From a checkpoint of a small image classifier: 29600 steps.
Rows from block 3 of a small image classifier, named by matrix and row number. Rows with one number belong to one channel. Each number is 128 + 24 x the weight over its row's rms, rounded and kept within 0 to 255. All counts start at 0. Numbers have three digits each. After the name is the row's rms in percent of the matrix's.
After each channel's rows are labels from the 100 images, of 14976, where the channel reaches its highest value: "top examples" is what is common among them. Only what is clearly more common there than usual is listed. The data: scattered letters and digits in many colours.
# convs0: expand 5x5 conv (model.blocks.3.convs.0.weight, 480x80x5x5, each kernel summed), inputs 0-79
# convs1: project pointwise conv (model.blocks.3.convs.1.weight, 80x480x1x1, transposed), outputs 0-79

convs0.93 111:182138153117074146092092136175144125104117131134120088160126136150121111158121098129129079097120134091080116122131125133108090141110134144148111116072139133161139102105158119113100133134138153135136134163139128135112138156180099139134147171
convs1.93 089:104090136121147122127161111109134129138094133105144121151075115166138125119141165151116142139145145188161110104127100129101110103153156084102129095171074072115127131157157140153113143108101116116170122152109111122162152145129120139141117140
top examples: the character W

convs0.407 070:179131134167129153125125116129130161109112119061119137108126135131160099108119093108105141120113136160076132130124101162147129097147122147130165134144143118124145105146161143094101140132111147129109132129181162086180126069093135115131155130
convs1.407 051:121141128094129118084105133109091119130146123147120098142142129136132144139115115182143132082132141092169070075113113169121129114157155093137130084138129108168100162152114147167148131152173090119158141129097105127131139142134139149115153128
top examples: purple; brown

convs0.405 106:127132133156127088151135134111136121082109128120119069116150116194123147109129089121173135100146119130181138145142132130146127135172141047103143126176125110102122141114151134129145157100139139107123112111119112121136129112153148161114115084
convs1.405 094:114130112105107122110160124134077117142122117138110159134097151102120121110120145155102178172099171142101117146125119149082116110119109144167142113141161139110130176114133092107158149136163128150132132142065139119107095127119165121174167122
top examples: count: five

convs0.217 083:144149165125101135154171134123154094120105110145113127190137097122183135079120125121114171123154133083082122145132094127103115113159125141121107118099176108129122090154117139120110132123134160092142122142108135121119148196145106118124133137
convs1.217 061:151119099108137164145078129163118180119176147140113127121132107153125125116125170149131105131139146154165133161097152130155122135113128131104160126107098108089151135131119088111096089113075097114152149126144115155109110084147176155136120147
top examples: the character N

convs0.276 075:137142161136127147126096159125162100128130130141120125130158084148129074090116154150117112094174135130130159104117095178139119096122108133142158119134123103101112161151144101135134112109127142110096076160157126109126129151138155164123155061
convs1.276 081:079127124138132096122177110133140157122091089186155137124088182109130158121138118125097125102107120127118136176137152107128129134118138122143134103093127176140144110092139129109108136117174097122118157078124129126161164112106113119159163120
top examples: count: five

convs0.81 073:172131105160086138122114136172158100120100131108173158126121121124142144105096115145104137116110129150130144163118094111114139106076179147101093123135132091108158096131131127091100141117109164142153128167143133159135102143120119157164143174
convs1.81 065:114149129111115114069131158110122196128150123138135132101099144099130096104162136162191130159123133115085139166116141140142110161143086161106143121100109132151160128125092142126151085141149122132165153143114103112161130104127142116123120093
top examples: blue; count: six

convs0.435 109:164121143107138113088121116146108091114082146150118081147112103111146147108157087121163149089118121111172106137119139087121133145129126128105119161162097108114132135125176145118081125105109128154160146123147139164192139112125140138161134161
convs1.435 093:135139126130122118166108153091170149155135138136132133132156169157116109127095177138156120173096098141131135156140125143095073145144135149133095103110140132130111149164099109148185120117145162111112117091121076107096117101127126120126105089
top examples: count: one; count: two

convs0.84 120:077114066095138087119110140101142110144156129136159158115141157139158173120137150167145140126151104123121122100144127131079140193077150175125115105122141107150107142140139116143119098109126136138099122138085133129101127131150131108160135152
convs1.84 111:152111149188130131141119125115083115076144134158117144127136157132155138106112123104120170146171162153138135152127119087153119119114124135159150112110093155104113100092087163079081135096149137115111125137105122140131149142132103175141148104
top examples: count: one

convs0.326 082:124138091133122096080162153099120080140110096135099139130119148124144135108127117153138087093139189104140113164126098143144174136120129097135121090127118133149138155134154148094089123117097099107136124125128157167178121143137106124171141164
convs1.326 075:156127155104113154165130118142127131117127164148142129168108097130167124150104160123118163163146111126133127084075149122108112135132117120088156121123087116122138086143125120108159096118103108142194112178158114099104135131160145134100132091
top examples: count: six

convs0.273 076:174130143146140092162096151075135162155042104167113158122130131102082151115141113125117103156131118103160128147121149133177152126157086149112170121147118137135133107106125106139100110103136117122132158129152123118147111124134139105110133120
convs1.273 077:121106122129093106144144111135114076108184116131125119121086117112155106131120153106120104090112123148130133141138123163146127119127148142112093171160122095113144161142147125132147143149126142075105122185194145117124133136150116154119063146
top examples: count: two

convs0.443 155:148126136108094099108124173130127129111119115119150111104105099121147119119123152096107137153097103126106138167126089133118122129158174158136124106168080190138160123141134122133127137128125075165131150133129094145140128087091146185165109148
convs1.443 157:134143120146161145153115103127126135126104125166130123114119130135123140141126125178110101140148113109164153141133200123117130116142109081105123155111148102150132131101114144131066118134121112127167113099119144129088143176160083076093174129
top examples: black; brown; blue

convs0.293 107:129156090155130138111130134114131118098136115119107126108159146188137109137158147152130170140132137153129107081114158160144134113161069145084100128115147104123127125114077121110131121106159143126080134092141173103128142126190115115117149120
convs1.293 100:129111123071131092142161133127095114127147178136163134104121150105097149129151153133110113070135167152121150148124149132125162130112142189117112119100110127116143118143152112165114104106132139124164133146115073134107096179104120135157116098
top examples: black; blue; purple; brown

convs0.381 065:180122130136150158111159122109154163106096126092122139126132118087159139100122120096137123126104112160095138164112093096167123087117115168168131157156132142143138125128137095118143141126149176074144121100139103112169131150082121141139110111
convs1.381 039:132149143128105125178128168144145133093113153099122114168108168146066107171135149119162143151087127118120108137096138124139111161156136094101153076096120151130138100150149153124148126156129128136138132104102122150112077090154142118098113134
top examples: purple; brown; black

convs0.446 091:106125132140147169117117165135117130154143127092114106131155151111135120147154111091158069147099101141140132125106157139125152129102107097122127138136182172101169111062084150130120144146104110130136148090164138135115112129103116096115155163
convs1.446 100:086094115127135128106171095200097132116179154172115150125116126137100105182096151157115107142098089144105140141122152133163125126133151127080143129141136111091128129150099117142104103131102131114143141143106107157134108143138105125170125134
top examples: count: three

convs0.50 121:141138142152107161117175124126136124102099156065117162135167126136152103140121116127155084130088158156096102118102089151138139119126148111110113119100104185118112117117092152121121176123095093153152127130087123177133135126143115139122130150
convs1.50 112:107121139100154120138127121181113140130144118203161121144073082152139189122096147120148119140134130075104144113152118120120144136112147114144113135135130104117131132105092144155112137149103156132069168133126138088138164121114118102133137134
top examples: count: six; brown; blue; black

convs0.415 106:122176155116122122120169111159145163130081149128108110140131126101120121134109109137090096140110106140140136116148107105159152048115136084149103156150115128128106141123119142146131142116101168132110134189169119125157100151125130165085122118
convs1.415 110:166119106133160136175082135116128113112161098118154139127117082141107167109103122115138115124144082102132103154116147147143166132126122118127133104145168160118107107116150108132072125134145128081140147140122133139114067094159165107136164160
top examples: blue; count: six; purple

convs0.164 110:117121160111102157173124124164131168075126141089148140100141134126106098140137137104121095156126114149129126126150094152121089149110135130134114142192078172131108116125107163084120144124120106166121128153154095095177124118139141124118106147
convs1.164 142:154133131152160128117080081113123091127140114139106129171131140118178158131144117132135098139143120099145115119099131140117156124113133117138048156094168125114097149114172100117137089167148141148166111134141151157126134094108113158133101127
top examples: green; count: six

convs0.183 073:100122136110111130139140107115155104143117106101119175104106143117142149117141052142178125117122117136141164124153164119086126131116145079155117113112182132111150120104133152146104127120119161114134107161177125095070124150143158121123141109
convs1.183 055:145115148123119097092114136165122087087116150135171086113162112121157119124098166129107133162114139142100108127125122137151149131093122169129128127115129138118114115151167095147143136108111120181164126108125131170158140104069137165132080156
top examples: red; pink

convs0.201 062:128132094130124133128137078107145119120137206140161113140116148091099105106163159116094144132082135121109107125167136131129106105153095155112124160151122169100138137110142143126160105138115135166094132107157129160095144121140118085134174111
convs1.201 054:125138139083135104120162141129124145145124105124098144144126139166155120115117123138087147139201164099179126134135123115090110143122159107131112114159145152119079135122110164129098135114132123116129176166098130117120144089095166121102077120
top examples: the character L

convs0.233 077:099117117131120136164143153107155091168167099148127095152124089132131116146121110110086125085140133121158155131158154100146099139118097121145102153173176105154146153167109108133104098133135129095151076138155124113101119137140181118129128122
convs1.233 098:129155119101139134108102128150119110108104158115065115128137114140116157100091129136123154105153097140140126165117157135145132082109155112108149098122099142087105143124149132108100163130099111098109155205156164156178129145115127136113141126
top examples: count: one

convs0.302 115:144107127137128147132127104125065155097131123189129132137108097167101083140140167124129190138112102144148105182121086118165117103139160116147106117151112150095126129121148110122171183119114094138147133131136101123116132107133124129111138109
convs1.302 107:125107152122121106168151154103120122136136115117115120126152100136161147137143104106172176140111128139141117118127129175107104124165092115119163083158152189139132125126126097127117075153154176169161120112114102137158108133139143098123083134
top examples: yellow; count: four

convs0.106 124:115088166104106135106123120164075122104132128119138157115116136137076117184094121115113097154148110116113135133118152167108104167131132115191112112138170109131102134123120090144169113140166155133102115140171106104118144142142118157119130154
convs1.106 138:133134134154124098130134123160156127155156119108132156124114155113153063117139152127120125163111117130119089111123107128132132126122128163090115154132181119113127110180106126136117141109115076153161100090111198116099141128089097120141118171
top examples: count: six; black; brown

convs0.296 080:095134149144110112119150127114127129111110139111165141144127127099153127103106148108177173141092125145122122113145147095093091154149098152100142160184149193114134106129120158115099086151076112138158142123148125124118120143152149098132086118
convs1.296 067:147111162134095128111161134129137104122158119093125104183113131142102089133136146129158122107148122121089131137162153131082168112082133110143120130104098110055173114168123108148170167114132126128124133181125155137130107122137142145136123130
top examples: brown; count: six; the character J

convs0.353 127:134127088118132117134111159119129122159149110150157133121109134130165141109147082120132179134148166122132104082135109106099135169114139151112131122095127107145152139116151097165109071102107151135134135115106147135067146127137149080191126128
convs1.353 148:128131131127112117131078125099144110139156115096157164121125083117115139130093151120124158142146073108153141144144209147112136146132112102103147104129168162095138134128160106097128153122130148117092071134151123103160127091121151150129124140
top examples: brown

convs0.149 141:159116140147114159131095092130137095124117149076142130133136151132093091174115091125112124149164121114117147140086156165115077145111132096158139125115132113117125117128138074105162119155166166126100104158140120110135119175147120116110169106
convs1.149 141:124115134118129107107104150099127137116131107186141161091116160096126150079106075157151151122130155107144129151162074150125142129130119133148096140142139126150099130080174131114147125137163091194144125124123121115104133091134132103149147128
top examples: count: five; pink

convs0.318 091:153157117158076126095091112120102143126149099102138128129097144141115112167090080150117123093144125138111179133090147160136098160117129132121139111089156130119129142134140118139150138130170137152103129088162165098105120129104181137118172130
convs1.318 089:109053134123122145145165142124161117096139179173130114131101098139157119112193138090100135163145150155131116129151113129123133098104118141171146085124093151141104129106112126158144119136118131146108098116124117094109140142152099121141107095
top examples: brown; purple; count: six

convs0.442 145:104142159103143120191093136099139144167156157102120129113140190094143156137153080128139122130127140154128119118139169116110114128109102145093156142124116144114160116097113143140140075118137158097126126134132138111093083159144165129098109100
convs1.442 108:122150100100121148085113130175106150162126104122126152124130109158142110111091141102117120148142122089148125103112089143143128157156151129153119128064085142164093151168096111101118135129108137135079149132174155136137178113132123156133144119
top examples: the character J

convs0.139 080:122105145110182123156121131131125121113139137107141150122189118118108159135162091140161098120153147125166148094166133104111098125118064106111139140124119082126129118151136135141142169150118135101129119125152105105167134102167114106131061124
convs1.139 083:167138086171127119139156093143139097135112119134162129127118129106134153121112195107055133152109130132124148120107113157109159119124137131151060140089156120122133123133096130148145130128136090156110139111113128162095154160097132135106155104
top examples: purple; blue; black; the character L

convs0.455 175:065127145109170148153162078146105106146156151149107085114129128110106108140098125121128099147148120130167135136144166144137109113130103122127123149182160143123081161148116170135128126169116104138131112100150132105151115104113133096101089152
convs1.455 186:100174062116085120145158145130150080144125123141142127108147145122120191087136094131118083111151119114132142127154100110108147125148154150157156134145113115153138108116123126115141113128112134115163151127103082128119089140148169177142116105
top examples: green; count: six; brown

convs0.189 134:147151120128141075133099081089110123141133131133155153166156165142118126149127075143126101105118145135115090091117171121124120151131080099093155152135184106117143115142132146091089131147144135098140140073149156139127116129140150130126146145
convs1.189 129:097111148110103176115162158159116109136123135139130133094098101131125104078114176110140148183121120109170114143148133133117119145132152169110132142093088140130090104163133112166148124126103117155112110179106123115095125139098169154135117112
top examples: white; pink

convs0.259 099:133102083084151132185119129114146139148143137152122154131115127086109089136071137124142136167137110152150119136119184108158161125136134119112126107153138138095135180143099109142100144155138121128125128144114108138156116067117153097106103160
convs1.259 123:112126113152110120122128107157092114149127124095126058087128124140125118101117115141130142123139120153104185131104167112130145117085111146096126128117130141103130123163139145169117113152097102069134134171149140148144136186128109157140136180
top examples: count: six; blue

convs0.108 104:108107155115135130106177158160125138083134124081150118132132151144116110179111135168132107130099095150115103113125098109122124136103143125092090163180088154109137129115093120129158145102157135147125134172109099157141142143136097130138114178
convs1.108 148:114123152139145144145050134113128123150180121151112127156147100122127176139136089144137137132158072100134124146121151107095116132132115120099097156139147128134114086105139113142105105173108103169155135147153121081143152139147155151111098131
top examples: count: six

convs0.269 096:145099108178107131128187130111120174104154093125115139130129099157118142109140144073121137112097119133126109156138095134163135087137132122150131077138073169095112146146138117159140154143124129170125129124157137141138156072115126142101130124
convs1.269 095:113110147092127116107150144095190152088109098111110093093108131120122129172113120109145158094155144154108124141095097134073106139160130128128112136136142136179172148122154122120155146093175136118157157126096127116100118131139147110123158110
top examples: black

convs0.184 119:164107121127120126119151146111123127133110143128147117138141131148142144106139075138129144145127122148104123138120147075137133156130132158122151142083149061107163140089084068128143125103180178085142116119110121134084136140163152141133156104
convs1.184 152:069125098116141152148097186144138087125171125140149139165146124145111158127113146146112110144168133088097103134128173155110107101143136112117114115126154123103077112152147114145138092141121098153094102136184149109137127139122118127145094120
top examples: teal; count: six

convs0.324 118:157115088137117141104088135140104169096149135140159203139144128150136100131146139137102158135124113136083110065096105098128126115110119112127121113078137126126149127128145083122153133132169154148102150137120138143104143135188156116109136132
convs1.324 158:127136125082111121112106152162127097123145091101118089123093122115151207153112094146147093110159146124161147158150151126080115097114136143161087118156114128174104142162119162151103126123087127154146132131144124103121128132133143139144120132
top examples: purple; brown; black

convs0.337 072:130134141156115118174142110117085157147092079125162135109141094120097157106126121136116117151125171122086111166151118117134121147155147145145134139145076117133155131170122142079151159107154150123098114109077122104163117141101096150156124133
convs1.337 070:123144126123103133129125152139126117079137148106122118086096070123083132094137121159145146161160131146122135095156108161110138124129094122119097138142147129106165130125165089139149165167104133094125135115184114107123188132145138157130103098
top examples: the character 7

convs0.166 132:115111113124128118112131119121124158146156123147163117131150101075128153096114183145128124140105079124124098141124094100124099097097137158145118154129077130130181119133163134128149095152134137115120152166142085171153131117095152165169109125
convs1.166 090:148107177117129121151111124136136143109102128101128139159116113121140135139141151103128125111136129113140129126151163148144163121125063130155107144072175118104080149170138153091140150142108184107161083147103133137081105135122139099110123103
top examples: the character 7

convs0.242 142:130087139121139109134120133102090104134142128121135144121132149103107134170101051121105104114150125109138157136110136154130114177070142137142139146076161103147135129137184120108129087154129167138091119103156141128155109127130142122129131176
convs1.242 143:125110141150128173122122132159117124123142151146125141148122123154165112102138172129130160176111128117055068106157134132092119128146126152096087118132118121117106097141097148125109112115144148144146152140126152143145151124144071081136162092
top examples: black

convs0.245 152:134109086079105107127091182101111120106135106152125133103160147167142158143137107126125152130149134132145143152109113110128162203113143140142129100095143130135153124106109083131101118085143140147133151098089121123111135129160140101169142163
convs1.245 137:151173126137123146150111131140159117149125145085150176141139089119127125132113089144115140164128084138131110091122153158134144108108148174112152112122133098191121123146083129152124130091076118120127076118109149094118106143143160137155107126
top examples: brown

convs0.0 078:161131126123117111109150146120121134159119122137142213156131095102147157120096115121131129100140118073076097107112138126127129173090140103173137117087171133148142120160153106155140133115126135155108125145131132125116081140118136157170115117
convs1.0 074:108093153109122128123063153096122150100130110122158115117132149143150115148131153142132130159143095159138097150157129139128183107149114150118143169154148132124099122105093133097114149164107191095136134112112095112084128113155122100101096143
top examples: brown; blue; count: six

convs0.105 105:108118125105138141192119126138105146092153146133135144096124131110098107123136155087099133164134102128141121125132085118138135139132132094140123138165089189112132136115115140187157176112133129187128132119140080115120140093135132142102095095
convs1.105 115:121118131176173144127144126099070149124067162161102152103118148092105095139149142120108146121142173139107127117127124153158104153132136133129126159118132156141109133140127070123136073129107158096091122130144141095136115156108110165150125124
top examples: green; count: six; purple; brown

convs0.215 131:084116102146187119136159125115113110189120188124122158122108128092145144091144138147139132126125137118101099143116176104076117113110153161131145136121117137145095126137166145130134144133102126106080119136138172136131083124086113114138115151
convs1.215 098:126139106099116147150088123140096176145157144108162131127123135135105166136113100138112103143136095114095138131120102119169128159114121107110127147140130110113187141123076151140134131100171157150094110119105125113117204160133174104126135124
top examples: blue; brown

convs0.136 122:105131108135188102132100100095100170171152142165122152131106140092155126115118114157140144156130109107125077138150140105047124128131131119123146127134131142153140139145159144156096124087125148147125146112153130103105104107100153159127094108
convs1.136 082:147143124101110125141113074083124139100129112123151148075153130103121150115132141173100163133142198116179142119116130148133081142101098159132092127102114119121104163132163101136116144177142133127137121149113109123110132150117126094138164143
top examples: pink